{
  "translate": 0.12,
  "parallel_block": false,
  "expert_mlp_ratio": 1,
  "shampoo_beta": 0.99,
  "epochs": 4.7
}
Rows from block 11 of a small image classifier, named by matrix and row number. Rows with one number within an expert belong to one neuron, the router's apart. Each number is 500 + 50 x the weight over its row's rms, rounded and kept within 0 to 999. All counts start at 0. Numbers have three digits each.
After each expert's rows are labels from the 100 images, of 14976, where the router gives the expert most weight on average: "top examples" is what is common among them. Only what is clearly more common there than usual is listed. The data: rendered made-up planets.
# router: router (model.blocks.11.mlp.router.weight, 16x160, trained with AdamW), inputs 0-79
# gate: expert gate (model.blocks.11.mlp.gate, 16x160x160), inputs 0-79
# up: expert up (model.blocks.11.mlp.up, 16x160x160), inputs 0-79
# down: expert down (model.blocks.11.mlp.down, 16x160x160, transposed), outputs 0-79

# expert 1
router.1:460558496468444502522555392483531548564529488451505572511540412541445523555570551528404452487528496492475538506510483506472447521410475588603562615538514460634525497514412477552492603370550473494459562517511452470538550529502404432531542547
gate.0:560512516470565493450474526350408456570520491549501551544462518518577458446380447475491428543511560488552475470639527467449514555599557547456489437537426548547516516493545551458481469468457575576588525509576418536538505491541537503496457533
up.0:567577470551568530439481468405438453611546566529493521530491462517583462510476473425435423538487519507490479458536469458459549452575534448463573530573507569555533456514414523471500468503488476546605493499478460541538442513615449441472443522
down.0:415466420580541537554518564556461566518406504509428488558486449555522558493456621508517597471485508478462446536451671474508494526537483496504445490395531505434499567519608501450540528501506497511430502495511494561555503443542497474476388521
gate.1:396441524475494505516565494452483512534535551457467555477582512480483629482526480588506396474382447536560475470488426600552571479384447502491494515479578549540500396430518467542505458379583454488406445527447567461517533480474461429457502422
up.1:566497489441463425583469510599517496536445425491465470539484457571528378544516555410521532476482496457541499427574441524544462498489421459606546543507417494508463434565524494539550549521501516493529524495509491468536455463471541484498553476
down.1:542417528540465449474529568552482499482529557662471438420479378520496574443520505483526565463594467379500459525508538547454458511431450461574471445576586460468487429706506552554526415487450499539476584438545473487573516428519523492526506449
gate.2:462597497378468514540538496514518500403470475478493457501462486506519521504523585565538529546535494421497525471473556448476397554456548523569519477452539492505551485572493520551453551453453393351493566480409437483504494378485425487487452564
up.2:527464509619535540486400537472488469523485523550599506507507527437537454462422422451468509516527497562548504508529468473490524490563536406461517413473425473468425592502509483559518450616477590622568507545544556538545498537568551521563534470
down.2:570472427526477459508540445543490493583441476451408578525459540489471512506494512499568535429486533552471489470523584538489510615528469545570477559554449499513487499546351474489536456527497576441541401517389547572425505486498508473629419535
gate.3:565622477486479549481445470418500421554530431505471428476400466491513469571411501495583552537464511416533562524445510442509537488545467484528551543486484481520476451450513528430473435582553563481615538487425410523602377526552490562509494500
up.3:454349482511509465496516553594539594464503587478519601507552559502494564421532488509454439531530468617480464458511439549463473513496526542500419438431470497556531609529519482562526500429452457558421492534494612511421590473461515496559524463
down.3:509525549532521550443555662441544528483588509490496526543544389497494537470516496500536484458499536455452475403512469473571499540515447497570551597539427557556531431521427551583492499477447601454558472493487517531560555468348445439464507542
gate.4:488455508481518583535540458541543488482459476471376546520414474547494396495516609473517435501464474487430536534469520473449450490470430457553524508585524425503545458469571518450556490500474546525491519474487507531490498530501529474497542446
up.4:502523538452488546522569506536471436412488523502575528433474590426455529446479548574498479468539499491430405460437480559490445519488553459513438474453549492550464429463565529467483518471581519440462559521491481435559531494497496526527532517
down.4:414475446548547518482479504518477475531549550526496412480512570479539503455490493487641432426535432481478573526523526603429529474474507458478532493441410460509528487424513455513456574525550577432491441513468390520567518470527531477418514528
gate.5:516481538495510532499469439531432400531390438495500443553539439619509413530555490442602519488524499528542451517502566497513542532419457486591467509545459528449526417492485552435506603493476549581587459519561461501530491578489510504529527483
up.5:498524556586497450449514522451477532551496538504517505423557580475494518554541449559435499495503514499432437604528516513497647459542534521534547537544501485495471525485572560450545525451531518492457439526588578466468473509462622512487475487
down.5:551608551483514581497531431496504473596487447521493612422468506555475457482501427487568468423445453488526455581511418536535508524441488493518436593569440536516512496436518514489540508476532502518509476493591595438515473554579430477576573412
top examples: full; glowing rim; cloud-covered world

# expert 6
router.6:504422553561520467544543585579524508564521526556468496453496509487574546499477452524512503472496466506493464512427468523456492521415465478471500441505452489428491560490578558474535548510504576452436471424450592514455506547527561594470513439
gate.0:486546463523496494553541487435463552565591478484614475516484515499480517538459467541481509573493477501566458485486430501518547490400370428501509490434484485575481507476460504499513518488525481490555533438497553550418535514494443456477444403
up.0:446498442610591550595551454470456483468544524508535563427514501566449459517493523549432458563566434520566418500419445524459563466406463427501460456474508479584544485451490494487574472494547555554500531491450544419480519517501482517483487365
down.0:494567459468482402554540521548479491505540521495459487664442535472597513538522504542528598512385534490489509463510385418477508566539510489488471520531537458467464545489463500415418548517503563511390453469545450483497494557546506531502473576
gate.1:486477613576423529525487473495538436462471492520511434490390534455447426502504458404553548471452505521452503555438459504594521571520469450488418529520467432434450509533418465500407518478449528542457479522595518436424497495474540472495541478
up.1:474522400410500534463547461510475554546504485412463595515547512544468533535530513571448473565549565472568511483494544483438517473527523564573581495470515529554560542485527497509547495483546380410560543518480498562576587461556418511529479587
down.1:613509615551529429485556449608470554469407454628481521390504465580421511529466545538483592472508461521493504509510514514460508466515501500441464399492432431507491525488537478507458420504462488511502545520510523475547483533554493433465518487
gate.2:517498436502536490558483492575525430483477531475548517516510422574587463461548560493401503497547472556474453595564438578529509463495513505526477499503490527552439383456510476460497476467550563468409574447534521509517453502500427498497506540
up.2:461592417592530600438534566398567489546500520488610489521474461437508536491532514491545555569403439509545523406490631451487467539581501468446556466472429461421449592462483575474470503522460450428566491560498466466484503510605470551523427573
down.2:539440511503449470466552440504522476507539535542548412443358413466532512504536517435478427574519459496567509592501450504541502396475464488530509453487516519583502420570556499451556497522535460519544547576479476518538523510534409512501486485
gate.3:523530495470473558442474505510530414482385492467533534546465498549443451512537487438431540499483548493525568473498486499582553586590524531500472615525463373482518508530481453583410530486504447437472533556569398497560569534578452602612511554
up.3:484495453589562507494546436556542546574423560478471607517394521540433473545481534451501519415498464525480480524506473389469415505556455466572443470506493510570501494551512488477576485452527485524458472523478543524567496435470452521509575463
down.3:512526512439522559570521468576488458510464420375497511646422514490545521493453496535522545468482490500414521475521532356396454474595519527590536431502512465486504551548545531536626521536489447523466581515490525434507518502500476531517471483
gate.4:594541405515493484497491567579466547463496535465460414508446539513496389426603452522454500495584534540493581471449481451450590480584578485492521505597472513517486510521471564529558532560497457558551565465463484556482498458580448473551471446
up.4:585481525557492514591588476390406500481576548529425477443532468528436557563405467619491499484477454512488474515472510456493554543485493509483477446547473588487575540479583470457470501469453551477487419490459530532477479468467455486392530421
down.4:578464581505527560532499415562571541522493451516465522403529476481449457413521503546571419488508538445509472507437573456474550489605441484390572469431598473505492509578461471534565502471401550496526628506578438567478463443478536495423498479
gate.5:496516477486498536476436392456476527510407480414438461544418456528438449524529510495575580507473496428507539450505535484526456579481479563584620605520517446445459544549526547523496493446466420469572540574537492473474488441524433557507437523
up.5:477460419381467560443453533517530497533559488452439579520525505558507589530501537555512488488485579611487566476487488518483416494547536522522528450511550480507536525512457418541510434520370496482638497481411479566562513538643469546546554533
down.5:393527420541474591471498536446491482418519488322500579531573553480576456518499496460491410500530481504444453586473538510476489543497498408599508450454483419436483417552513524513454549514477442468662536462455415433491578441500564484500485447
top examples: rings; moons: zero; ocean world

# expert 15
router.15:490546433548485554493407462437499588592476516504521557511535495515552474548477444427535449425525453481543434495549439454483430522488512495595533620444524442597553499553474522575514576537472569495559534616482422562541480528479425510479451564
gate.0:458545466482564460437410594494557410476483548515543456543483491534539578553482458440465467543468583458553455559540588617553466517446481445484485463493465548422384467470540542472431546476524491586440489459493521459548537565510584536504501557
up.0:506565502428437462538405450442573505619493490438540446548489474531544512508508438514517456489453515517559478533561436488579423558510479510492591618504405419554518466518552477552492485452488554524517492464535527529519495565506463493436492495
down.0:595502422470475573495495535542510488535468478571506557563469492436488515555493521519536512642610527515503523506441534490450472587586437448537575385581520497401534491493513553537430532595461426464468511464484504527429478518553481563509504449
gate.1:523558527477440391516444481478380482543540504550419477462626538482441498515499498476424495529551444423560476583521427481496520480469446448488553484502620528552526396509426496486569535518496479519524420507429469508441519469503433488481480447
up.1:470559493542504538527451475470406518471577475444481518450434489513531466507512407470417478563550533450454437453458493570501466552526571502513525530519464573554486577449439505465513536596553596502442540557518470500412598523502423459500460509
down.1:519560395503406445538489630601372424483537461527514474499420516456539481455511543471576536519453520492428473528553575473567517495562420558488484435497537508457477446566474541509506538493440431587440489512523514525512456558525518541538460459
gate.2:499460514485519603432527552471493455500520514559506494511390452462480505560428553534475457551454583510563479521558445494549555572422420510550453456515472501507430439515498572378353474478476487495563508319493494518492474515493409396458493492
up.2:438479532339482521467603465503483447479483479507493429531572413471457511447579526565606501478452529506491518493560553501458491464593504529510438513578558482465454529516601447484498443489460472493411441535511473547532499457467504558448501492
down.2:463479513434405452554475478502423432492599462429566563538527490563397522534525539505499471520419536449505465448438457588487542504436457447497439351437401525583528472531483523418543487525458524500420546497440486546420491570494436485440541554
gate.3:517572389558563497556447553511539497614491539492518443460491432459587479570537519498504489518506511596583445505496423518472426474522491346439454499495477566480449480514456517561574614574506560507470539522455580434508494552421474550438508421
up.3:459480568484514450461451616545553432609445413557524550543581439615523456456483496446444424489497583571533441622478393548554438511402481494464488492511539498562483486444443440438468495487488437470529533472467557506486567472478476432509474486
down.3:449468516519550470531501526439504453455524552541505524605466517475490484430543489479486577470474506518514504473529496424545454503567466558579457613522556414512604580527481607613485514465507526529502522489471448498451521570491548502480424483
gate.4:396429462501552543516478502500469481476523462476406600540427567510477543522495567514475454554570483489492463518455496543504511530422449557464399454587467562499542455476440467505516421442518526582429442495487557451518587471530473416538500555
up.4:420461516464519509497469504416404521472542482448437554488481581518584460517427480572479407469551458433517486531490467473521551488441456567523506513527503573523515468567348444502616433485503550553463481509416499538504561512517468337463506505
down.4:516486457503464487535548609551389494466545531513454524433372456531545515453503513559448421568464524466469544525519545455481556552481475456486527584401516552492523515603597551412523539465503530547517499470453468529499507411518450422543456414
gate.5:386444501474459569440570480555537598527527572491483491488491562545358538527558501610511487479473400452456596465445527501469565401427493556545525388550492464500606497465484546570555608465518476461503407470467518480540471504493447513548525556
up.5:470442498573454435500569469506482519419502562446521522476514591557576495544408503531537478408444390557473521505589462528438575423527556487520462399601521560538516452554565602519545475502473496568518511512503503504549405552525598554490468528
down.5:463526532520564611514403426551540444511418581427520468543431555450492375473527442517571448488551548489563506560495548565515454499460502442558463448515467457433527511475567467527536425461409503496519480481490511471574530454461581550506509449
top examples: crescent; glowing rim; cracked ice world

# expert 12
router.12:471544614449511549519509561502441547530522495516425463517506537539527526590504536509550442410422500596413426450454461471412435558480442442529453419492462543374546489481526369489543514521527492445430555448417472527426463599470459509437531544
gate.0:553539520489536444482506489394441485551553581449507487453450511437444543495478534466554495442493450465470520474460572463482488437511544543516467611492473495560527560447457591517516494440607430610500450574579504406566488424539495447532410582
up.0:493515464469551450551542479329459468639583526535609458434528428463472597488493447550507416430497486550516441508563461524497499553463532515507537576528534568575498544533545453397505415429622487451426523447488452456464503555527506508421446519
down.0:475429395493526528452410469660504486551512449445477447518395520511546536404512485437439501428441536481483560490479481569464563517492538558526498482519487507480491491577540542525472464501395601508504524470543498491489602484493503477517450543
gate.1:484521527584507611433454496402494492565501614588586524466517512441472453444507486551526556468605508512554524504550511478413639470538566549495549496521479481486409519492498574568362562518477515582462494588559456515501570480452525512532513539
up.1:520448490550565571464473542551553503503555555581510471455472512439558487511532557463546562434526477531434510505458517441406655444511516499449519440453477522450440478481462552608438485560431461545510474476484527512400587482493595566521541523
down.1:619501402469447542436482549417449449551541514475471504489462519459587495519464525438431535563499482541518542499500556469578394492574544532592531494476521458541531525485470450612432467448503395463568527508555568502535434424550518502485385454
gate.2:492512449430405516463482471463544478527472494497543518526480412466569598491576426590488539511454603564486545424468537472487535576576539566523532487483426568501563617480526504435465545444421578428511471544488501511464362492418370448455589526
up.2:511527534467421464550531520388512510556400472502517485572491466492482569560595492567506535448459513481519534490474523484434465531507520536530515479465490512466546517533513512442447551430421526427545451451470504461429373545455411376400545518
down.2:528523413466454529533510473446622444560504540446457484535491484506482536477522492469467525604556526469492499457434466527593505492512500579492436479440606508588491445462511506541487567435543427496497506459536494460497478521389576552515524484
gate.3:493479526507512578494427525594493434435525534437438455478537500531475478462519571438481508593472416481432553495367426438514531418439492449371489475424570509430537467493400495519459444526530433483539511503575507482462549424547542542513451454
up.3:431469526507504522537409482475514536574548572573531410480605561494523426486442479447520492470512440539533563558509507427479522391505550477510492499376544481518583501459506564534496483565493541553493445457461472502476549522447568535479485441
down.3:510561456531511386437512535483463526467475454469505472548477473468564494483429650531522517523584583576573577521536531492517515533534473465467529376468516470551491586519445500423535520609491421519487489507571440590472472604542534499474513441
gate.4:496555458504528461631520502476425579537449519483526554545493469513518480529557388491484553471529525529450507503507532534492448569506523458606546582471386486483525480604491439512569553465561544490450620464479415491462437474455502500486493540
up.4:517549504423481517577602480440532524466549485476496456612485447532394508551488527495566537540431509477419505449459498446511532561538415476549488522452537500464514463526529406493548449446529426407492574468454479583478450475604503480513472489
down.4:474543492497491419471506460545499539573508477649542459575574535470436469507533469515474467455553475488552658463543480504489455491477526464401551504563553482491537452518520532433440450522536555538607486429489468526546536546511514458505540503
gate.5:578502497488484598508436566487440472421477506571393415417467555472488507417484512451395505501530444445495488600480465517447471401485518476465468486445580489523482502493432576519489452517507560519595456510491467451553550520506539482457436495
up.5:432474554487556512454523560596468440449483461558488459518532495444487494510515486527396458489534480555537461545432414569512494421432469446442423476431563530581483447419471453478490486471545500470433493457410554460391592530481460509468508441
down.5:387532502576544433451415488561414459482481372540471454539556439554516419508490548492497575542530586583572470485545525445540512585510521527422544492540548474456563560586519492486486451517488474483457503499509559510454487542501531465482519495
top examples: rings; lava world

# expert 13
router.13:495428524459586512545561597500514549429478512545642493462524506471594475477475565519464624501521519511533519449492492517397408467511482464530461387607441541393475489479603457430577477531476556523424551494497502592486537555466533447442461546
gate.0:505428409510542428575543490513494504486473428481467553606495439498463557505554502412457532511444526545508555620490485524592471470433510536548463509463468484527594444582482512538518499407560527520445474491469595375462545480468465570526485508
up.0:541431428525526490556492559528500524480489456495544487527533436565523524510446465423402553554581410587598587612537546546553542399566542402412495483497400507448572521530465492577501487537513497485492454518471579489409489506495538575482482469
down.0:404465459573480422464599475547484557484537413431548585552474568525516483526474492522542534531472561485547505422516587533505589487554474449458522559545496497512512496523513546455499504516502470506533599515500502560492555565555491486560517546
gate.1:330537449488477544597528568529531563558536542543509517546438534567476430546548425461485511572449561503441479484494493473589573502455502473499545563431446459544571554538461444447413480496536469473453495482475446530551548480547518633557431472
up.1:593466483508444521449504448387508449488581474468522494500445528489519627516385547599476434489470493506502494492453470481456421558510478631482571466426500575545514564446428555464539519501544555502517521463560439475517505581437488444540531536
down.1:461534510482510516501510615501461486507470547532427427578507425494477539478465442487490509558461525546565412539542510461505509555479480479499429457522471482564535542477476546576460533513481593497492566513449411431512506471439560515459576377
gate.2:495492471479448515545439507508522501414517469517457453564612476546449444457465486395457594516463487449433587536511558467540497540465547403451462452487492533450453479527654419528411455564432463464503521468517580521478486434549545543457452457
up.2:454512562507534458439502441538511486605465567442554519421487466459477554532524529551540406506471489578573461507477473565497512453513466583518501554477560422517552495447362579498542593461594421514465547484477499471548486585457417439541536553
down.2:540540560502529468527527537482542556540378553523468408520465462572463506469454546541456489487452523530504458572487525488514431433421458516570595424437523516518484558514555532528447418517294481498496539504463506527520441405447542434501516567
gate.3:491543510531491554542471499475484580558566491540539551598452565503555416488538459504551583585548450490499592494465452467485571612495535497471501478542427535529469496598543467470505518583478553602519507484467483514411490558600554399590497556
up.3:519554524499553516425491498395414357464472422520444429548474471554481520494477473392482542446490571413504485497481529467586539515544439478554454540444546402492539500468466447474463437462469480463570509552570437494554443532467520519483462432
down.3:592554425484551514547567510495525528479450436580553472514519429574502529486556436471495485473469564450441497534432490523486509504526493516523452560612452579556491470467519517520483489521461495523489478544504454401508516474486424449481391385
gate.4:497451552478553514474521518519501479537510481473509545455542433480457435438525569535590448528500431467477549550443500470458458472525570588501515465465491540537505496533505500515518637512507435477497458439532473500466423484467480536542504398
up.4:561449502467505542501468518534484558488517500457471488450409482551464448410493521629570466569497456464451556445442517477406503524517505572481458457524498516481583532507458557594600554597484455538561445522570454583536415472498553570542465403
down.4:565491451560511619478472446486530480490536488450506555565497444533520605528517438521466511482562478444475551562502474509577597454452534430478419544564527508518521468472477483499429469475475515470523460488556514446536557467473545554466520646
gate.5:408537535501476542494507574485516504571514494486535584445402538395514425466564505515611512486469488502429433526510612442467462472556493507471518498532433627527473512503519467439486481545526536529477433549481529437481453452506450560524534520
up.5:547539513573441512495507519430463483441483456491459436539492461507491555571415585530444490526471508411560484461411453413608535483453446500466474460534539317487596519535417617462540532508474539512519492495466425482519514552492537497578576457
down.5:528501596527490411455460520610519497391466558534538503505454532527509485487537525515417480488493540564522461567462466509375528434608465506559546533524408506513475554525478539474469560466475525552489484513377581518518497443475571417445418452
top examples: rings; gibbous; moons: zero; ocean world

# expert 14
router.14:560461502479541527513540624552459461423494450594544539507577543427614540506492456531502567507538438506590442430438529404459468506520505454417537437484555532513454574485453477545562489498490568443468470456501504544461577553466543521534543484
gate.0:403452516520429496504417418569570456534514549424527542494439374520451598477446536525452461555375511418546494494488466489581524510554520464583440584460526503518493462547446519535484467522573405459503535547504588482580530499548461537521478586
up.0:583563545461559588435515554393402495476493472551477406579532494513495476517492503407500536483576574557414427561564538469452463565452524581523534462486463518469453508521547502458463545432481588528461515368533420488430421484439532448488550501
down.0:553507541557519604537474635521516463504481448586461529540543481470510545516472530451530559540521490593461494575510512492463552441467483524461430383373436509476537580493470476490543505498483597544518506445491446487503565456445430494506451471
gate.1:516515426545609482437441455549550580569492474445603463544430415473531416469580423559543533489507510555451490450477428556530526563487474492599456557449449497533443551509519537563492453485549431526528552569443490478486526521501456472406532516
up.1:517549502569460480448470501606482412380367552494490556534463615570568475559585426482511498518571498485556499495452521620492570454487509536542501513563524505536518412506409542548470501537495509498476471545417511435501515444497493478550427541
down.1:558468468486473438492474516491529495420502529523486562373580493462497467490536461560503533507494573636567498485524422467493479565546452425447474452492482594494499531405439579497483515491546544461463533500504460492494472420449497598490479466
gate.2:455483387530510537534538526595502514527416566453522506545540543480522411552576524494560530442453376559391481475451533517475602475547525538500405518551479515479415491549472436556537472493524472544499472530497520316521472437511512473584535544
up.2:532575523447516513470486450456501439488500498550433388535501459550491506530406603428476468495493494508561560509495516399458508440519451474501540488519567521457489453507443619513503437535408514566592423574516496465485416539524580465503457375
down.2:584528438448502471486560549545569454556480441605579487554553477510481573487530558543517597502536417489443535521497417513540476483490485549491522406494473407460426555527551573473499531482537504492580492481560558400443500519467461521527498355
gate.3:463587516496496490508530443447597456538459527479534468554370455495499551502485535625523434489411551530443471500572479447528476571538494544507513522535502467534495445455480528391443581430516443447495603427494435524565446521579453471527488500
up.3:457563439512500508502511501509479518460498543421609480521474421605490499490564456554382495468498491452460460573528472596560462525474537552538580576469491522492477490437485442491442531551489459434512589415582534405425656483542430488494495590
down.3:445504488431488496483534369489522444490425409387500412506551469528379438494505502548442539473426534511539527499491497571483450549497493561575461560497473530506537524527507481494549554528493457538504508521514522428497553589518487536546459462
gate.4:544514465600556513450439395523457456581437478445517539526544475529380416552502483452523517484485519506472462494430498577518488546461473549555472572440491460532492531515480462531410542495602432452528519536531495509446550451542434508565425494
up.4:495502543571546438487455448465484510525410530476497478563501482546496477482493424426486456510512454584471552536397526592616484506538547493514446526522489488509607500399527514461539534494550506485450557510539460516513536546462521421627517564
down.4:520608570512466510530498407435466538573442497410523490476411443531446438541471535474407410428514535518494526469497511511611497394469554573552475595492470457455534492419508495548527530435467572465577459517505467489493439502454589489502409508
gate.5:535607486535512421551428485512554466598451516489498481557531437463477454548517489496470507503506539474553440525363423495528445508480477534578462547556522434490619509623497631602507558431533476473447548572558591476455437497455530520476490507
up.5:402474463542425591517520489497458584495503516481482555537501436514449537508540541564541421546500490468545528401468515497492516473571463531492548511485447556484482584501565529445557520510409524577524449544466534554534549451581512543522547575
down.5:522548439452471344449491505456444546478469519472536430451502391444468604551461456495553470555396399506525492413524434588476573482382500419601450531540433464494514532500562396572512540584483468514523545457534540492496522410417513558471549527
top examples: moons: zero; lava world

# expert 4
router.4:567598574506448476504509526582610490457592494483508472463570486576444493553460548485534554535592531500500464512481449475502477452511484524436502442514463551424422447407471525451539549500482503444463464587537509569519514466510546575482514426
gate.0:536495467516522462546505487547446548449434496462544532567444465522429431464598461468550567501530485518463616490492512543506441595503573566482510516495407464512531475583472479538414588511516504546453537463544501408407495485556513406531529510
up.0:449489573407533577480435489429489549580545507508429461471502526534481537512461561534563426497444466475543447501490437454489437461495451469469497498474588439568518546476494384507569507514540459458561496440444476586569468508450465504492465453
down.0:490489513502493595504516583490538476510459584383560552444471453431491558489561441561444484466471487572477564417555567491502472481463533488526495488570434526551468492433565539523485535447517482473402510460530549455440505510510512491425403479
gate.1:462503516521484501499479479413483537505503464468404400516579544569570439464468452429452514458525556424475491580532531485519594478480503518500604550499516483496470447560539558468449488569483567513500477421532410521493565570492525523525476471
up.1:515489447549588503454497579427458448496493484548442539615449494526544502508492539440469479467467580590501487561503386501492448488477497515439484482479578564580512497532442460387577463447506525476497546418451452422552407473551508467514502525
down.1:520413487401512577481521487452492505528612574494484550547468487541482424523543518544548499493481543540537495502479468477535525542507509524494470458423532489499486463365491535447477539556596579470549522477471490545418481465482457564454629490
gate.2:478452499556389538484497574450494576543516528546435518468538492549578503481431437502507510568500444560519570501480459489546557502566445534495534516587433467484537575458464514531547478590510537545427507481410596534406544496453495438418494479
up.2:527475552483462503427517436517451457483474473415528507500473439491433517468484586450548505472524490417414418524526475553545405565443517458531546536424573520549501429540489458457485538388578496392572523460586426502489457465556499552562481489
down.2:483473558557544481519392524505450575408438587499488474483554467512410440535543427473453461458499515506518410528500490499522557547522459493435461493526406484460508472486502568521535574483556660473422475536392418512523495553514589491493443448
gate.3:407441498485486516483537484549537420465531572409425485512415527461467508494563469471541451462467410468525486439380521527505570524540512584478394481488532455455474502463478471526449438541546413486491525578517562490517524411570502513546490507
up.3:421466506513509513502551550558528433408518567424449477496391543442493486496601477532531449478416451441526487443354529512491598508528503506469384469486496509438441514477480493509482439505537407436494524544535516502560525413543515527564510518
down.3:484513263524453455495459482429457508553526454507462545552487488504545535454545498481496449491504534533464538506451396535525492516434527453527526543478537531541516469491522544514486469501562597524515445467450502512495557533565535518523511458
gate.4:551427511545445524453560454471483523576550460437514536528474434522402596489476474479547449548469479461490513410571510518512500431458356601497520522489469474534494489489474474439480618503527507499530558382557622485512565522543477386522539437
up.4:471472512520459437486538455566548559489549473463419568507481521468460509544462447569583510494523424506487598430543538496490509391546429542472478516547501492510431456458535508504565571529543424497480464521550667485572500473569528552495484538
down.4:477406563493498364547471490579498517449486467631540414458512465521580490516468492532594483471483436552539432486536488434573483518499545537565554633608496509487503535574484474559391583470499505545565534500604492548483528522491580387494457487
gate.5:546515420574540562556479422517474501517556500499492510503502430544493479490519515454555498532447513484532562520525453479489496465519460470514465503428484510564576439581454516487482480547515434560501535524480415533586477484568501503503499471
up.5:577571492450494445492496527449582555544511395581550529519474479586558512522487559458575539598480606418515438477532484429457420441524511630521591429548496485500584448600510508424494629453412474471500520448457488542535451487481581511495476522
down.5:581578488543503492471514513587498541567483516605493486553490534448476636525489517549474532482505424530492578495469581528491474412595538491553543553467458607464453511466455426522569521592464502522566555593505579478459599500528516484477530492
top examples: glowing rim; lava world

# expert 5
router.5:507428487453516568463484579487567461392565507605581519442484454497615560462442572494429431509520534480562437519519534556425516402491534479487474466500506471393547426545490526444501566482460497538401568427532473557421484520414607555474460427
gate.0:560562434525446523549554536501563488513508561533545446553389518494532626525546473432492480525475437603509578417493507546491567502455464405525479537574472451435492506516433628359440494427479474553565482592586469453502479487518511533500488549
up.0:523491517561549465507543467522470491518543505516492525486608454556556441516491538525513479432428622460550522583589504551398501485450503638489501443427523579549506419517569485497625521561492456522411554475419494522565474488518515435544480444
down.0:549439499493516467485485506521513539511454537460480537608556531443506497504451475470443485459443526630557563441519603445451536569527470479452450440558529476571581492513418529421422501532469434560526531530619541466394496503456492478501447494
gate.1:456547423506454545598512436513494521552496500450535538463499418511479494489542473630478471390547514481376460444500497510548503556506496511539487580539442525519492502533535479488454579427571522401499555437549578466466533444445487545443534443
up.1:596588516440492503451331489479425501421442505479413525526434515480589464540474464472420585553513610449505467541553431515489496519466521502446505488542536407527435512531422495477489439486472491531516489497483456466516520504544494460514408567
down.1:435511570457471496527579433433426526338538596534496508481517446541485510535484574524495492479458451477560415492509499496337526432492526495617478444476359475496503491586457428526503591478582557533443504467499483465462404495480466411518519461
gate.2:520516469527561468530523502600522530419505525479607559460559466552481505438466525610467530468535292574377604533412461506478404451530571500503481526552519566433492433496553507448562562533562447448533541446544442511549518517521510519489460523
up.2:513541384447549466505431513581486488409513550479554504425494498557515481556421558509312514537543509528531504457460477542480411432590500428492543526462490595450473453554470466493524471582474524451528536492499495587525481525508543518404469547
down.2:585526641533503531520417531534476507526499484510564454526556453490505434494501429407510516469527530466497606528532534577437565553557442433468457645601442416485584455549566529527473502464464565492538447520623397536463448463464481495453568601
gate.3:466509506485489529538466495560458414455429464503552450518561453551543497492525525508462405395519468561478457506503382621474524543393498425468463517520494536558529412412491433449447529418566532520467584483447517538499525524530433393434460468
up.3:461511511398516506457520532467512391482445480574559473569546464481569512440509522574443397454504499499514382486541480553524540625468499554512527470436507481545473475428522444449461538367494536474505534469424500515446598515509435464469490575
down.3:549489558507507495497476526426444499497504500418483557483510643394483455506480458492439692520486478412479495506519517468412485549492459435479501560531405498349560613486507510507504542525477552499469431474503453551483493533469586506520526513
gate.4:437514519452494522566538551522535542446588534471546585430517458516527527438437491618504420533469435537415521539479491464484439520529463427399422539463512584480555455485460488608479524528511420601600522478542543431482561507517558486468505450
up.4:466492514407419547566486515490431464488461547483507463467486535470509543447464498582534474398526405445437492538467579479524503495493502541504418576477542501434453408476499483563503482384551382499578479454529514485459553361508511482479440427
down.4:463557615488464565521583412458545545575501546405529471469475513457463570523530483469536446504495522495478477492463601415560425556508523487511515592565497485347426527420563462556558480540484422495599453473511389507385525461504560458463429434
gate.5:484435413590541516556440490563487486527452489469512590461519417574486475467551473513424441455538411571502451498471387538527483513463423427543462572424508529562488456492467405488577504525593510431499606549426550488499554485515487533478510436
up.5:470540516573484591608574498439581503488506599489483421462456547461448507503502566541497478434405430518496516453525496446416489451486369431510415457480494557505539487554480539528565539450536426571598554501490496526564441470515477480484440426
down.5:507513533573530473477422452613541484605398560527527573422541468594492428517454450463398437490520475589508563504471469496455543469503455561390552648513538531543484469556421516475592517456525582491501384478406520532508603504482490462501490583
top examples: rings; moons: zero; cratered rock; half lit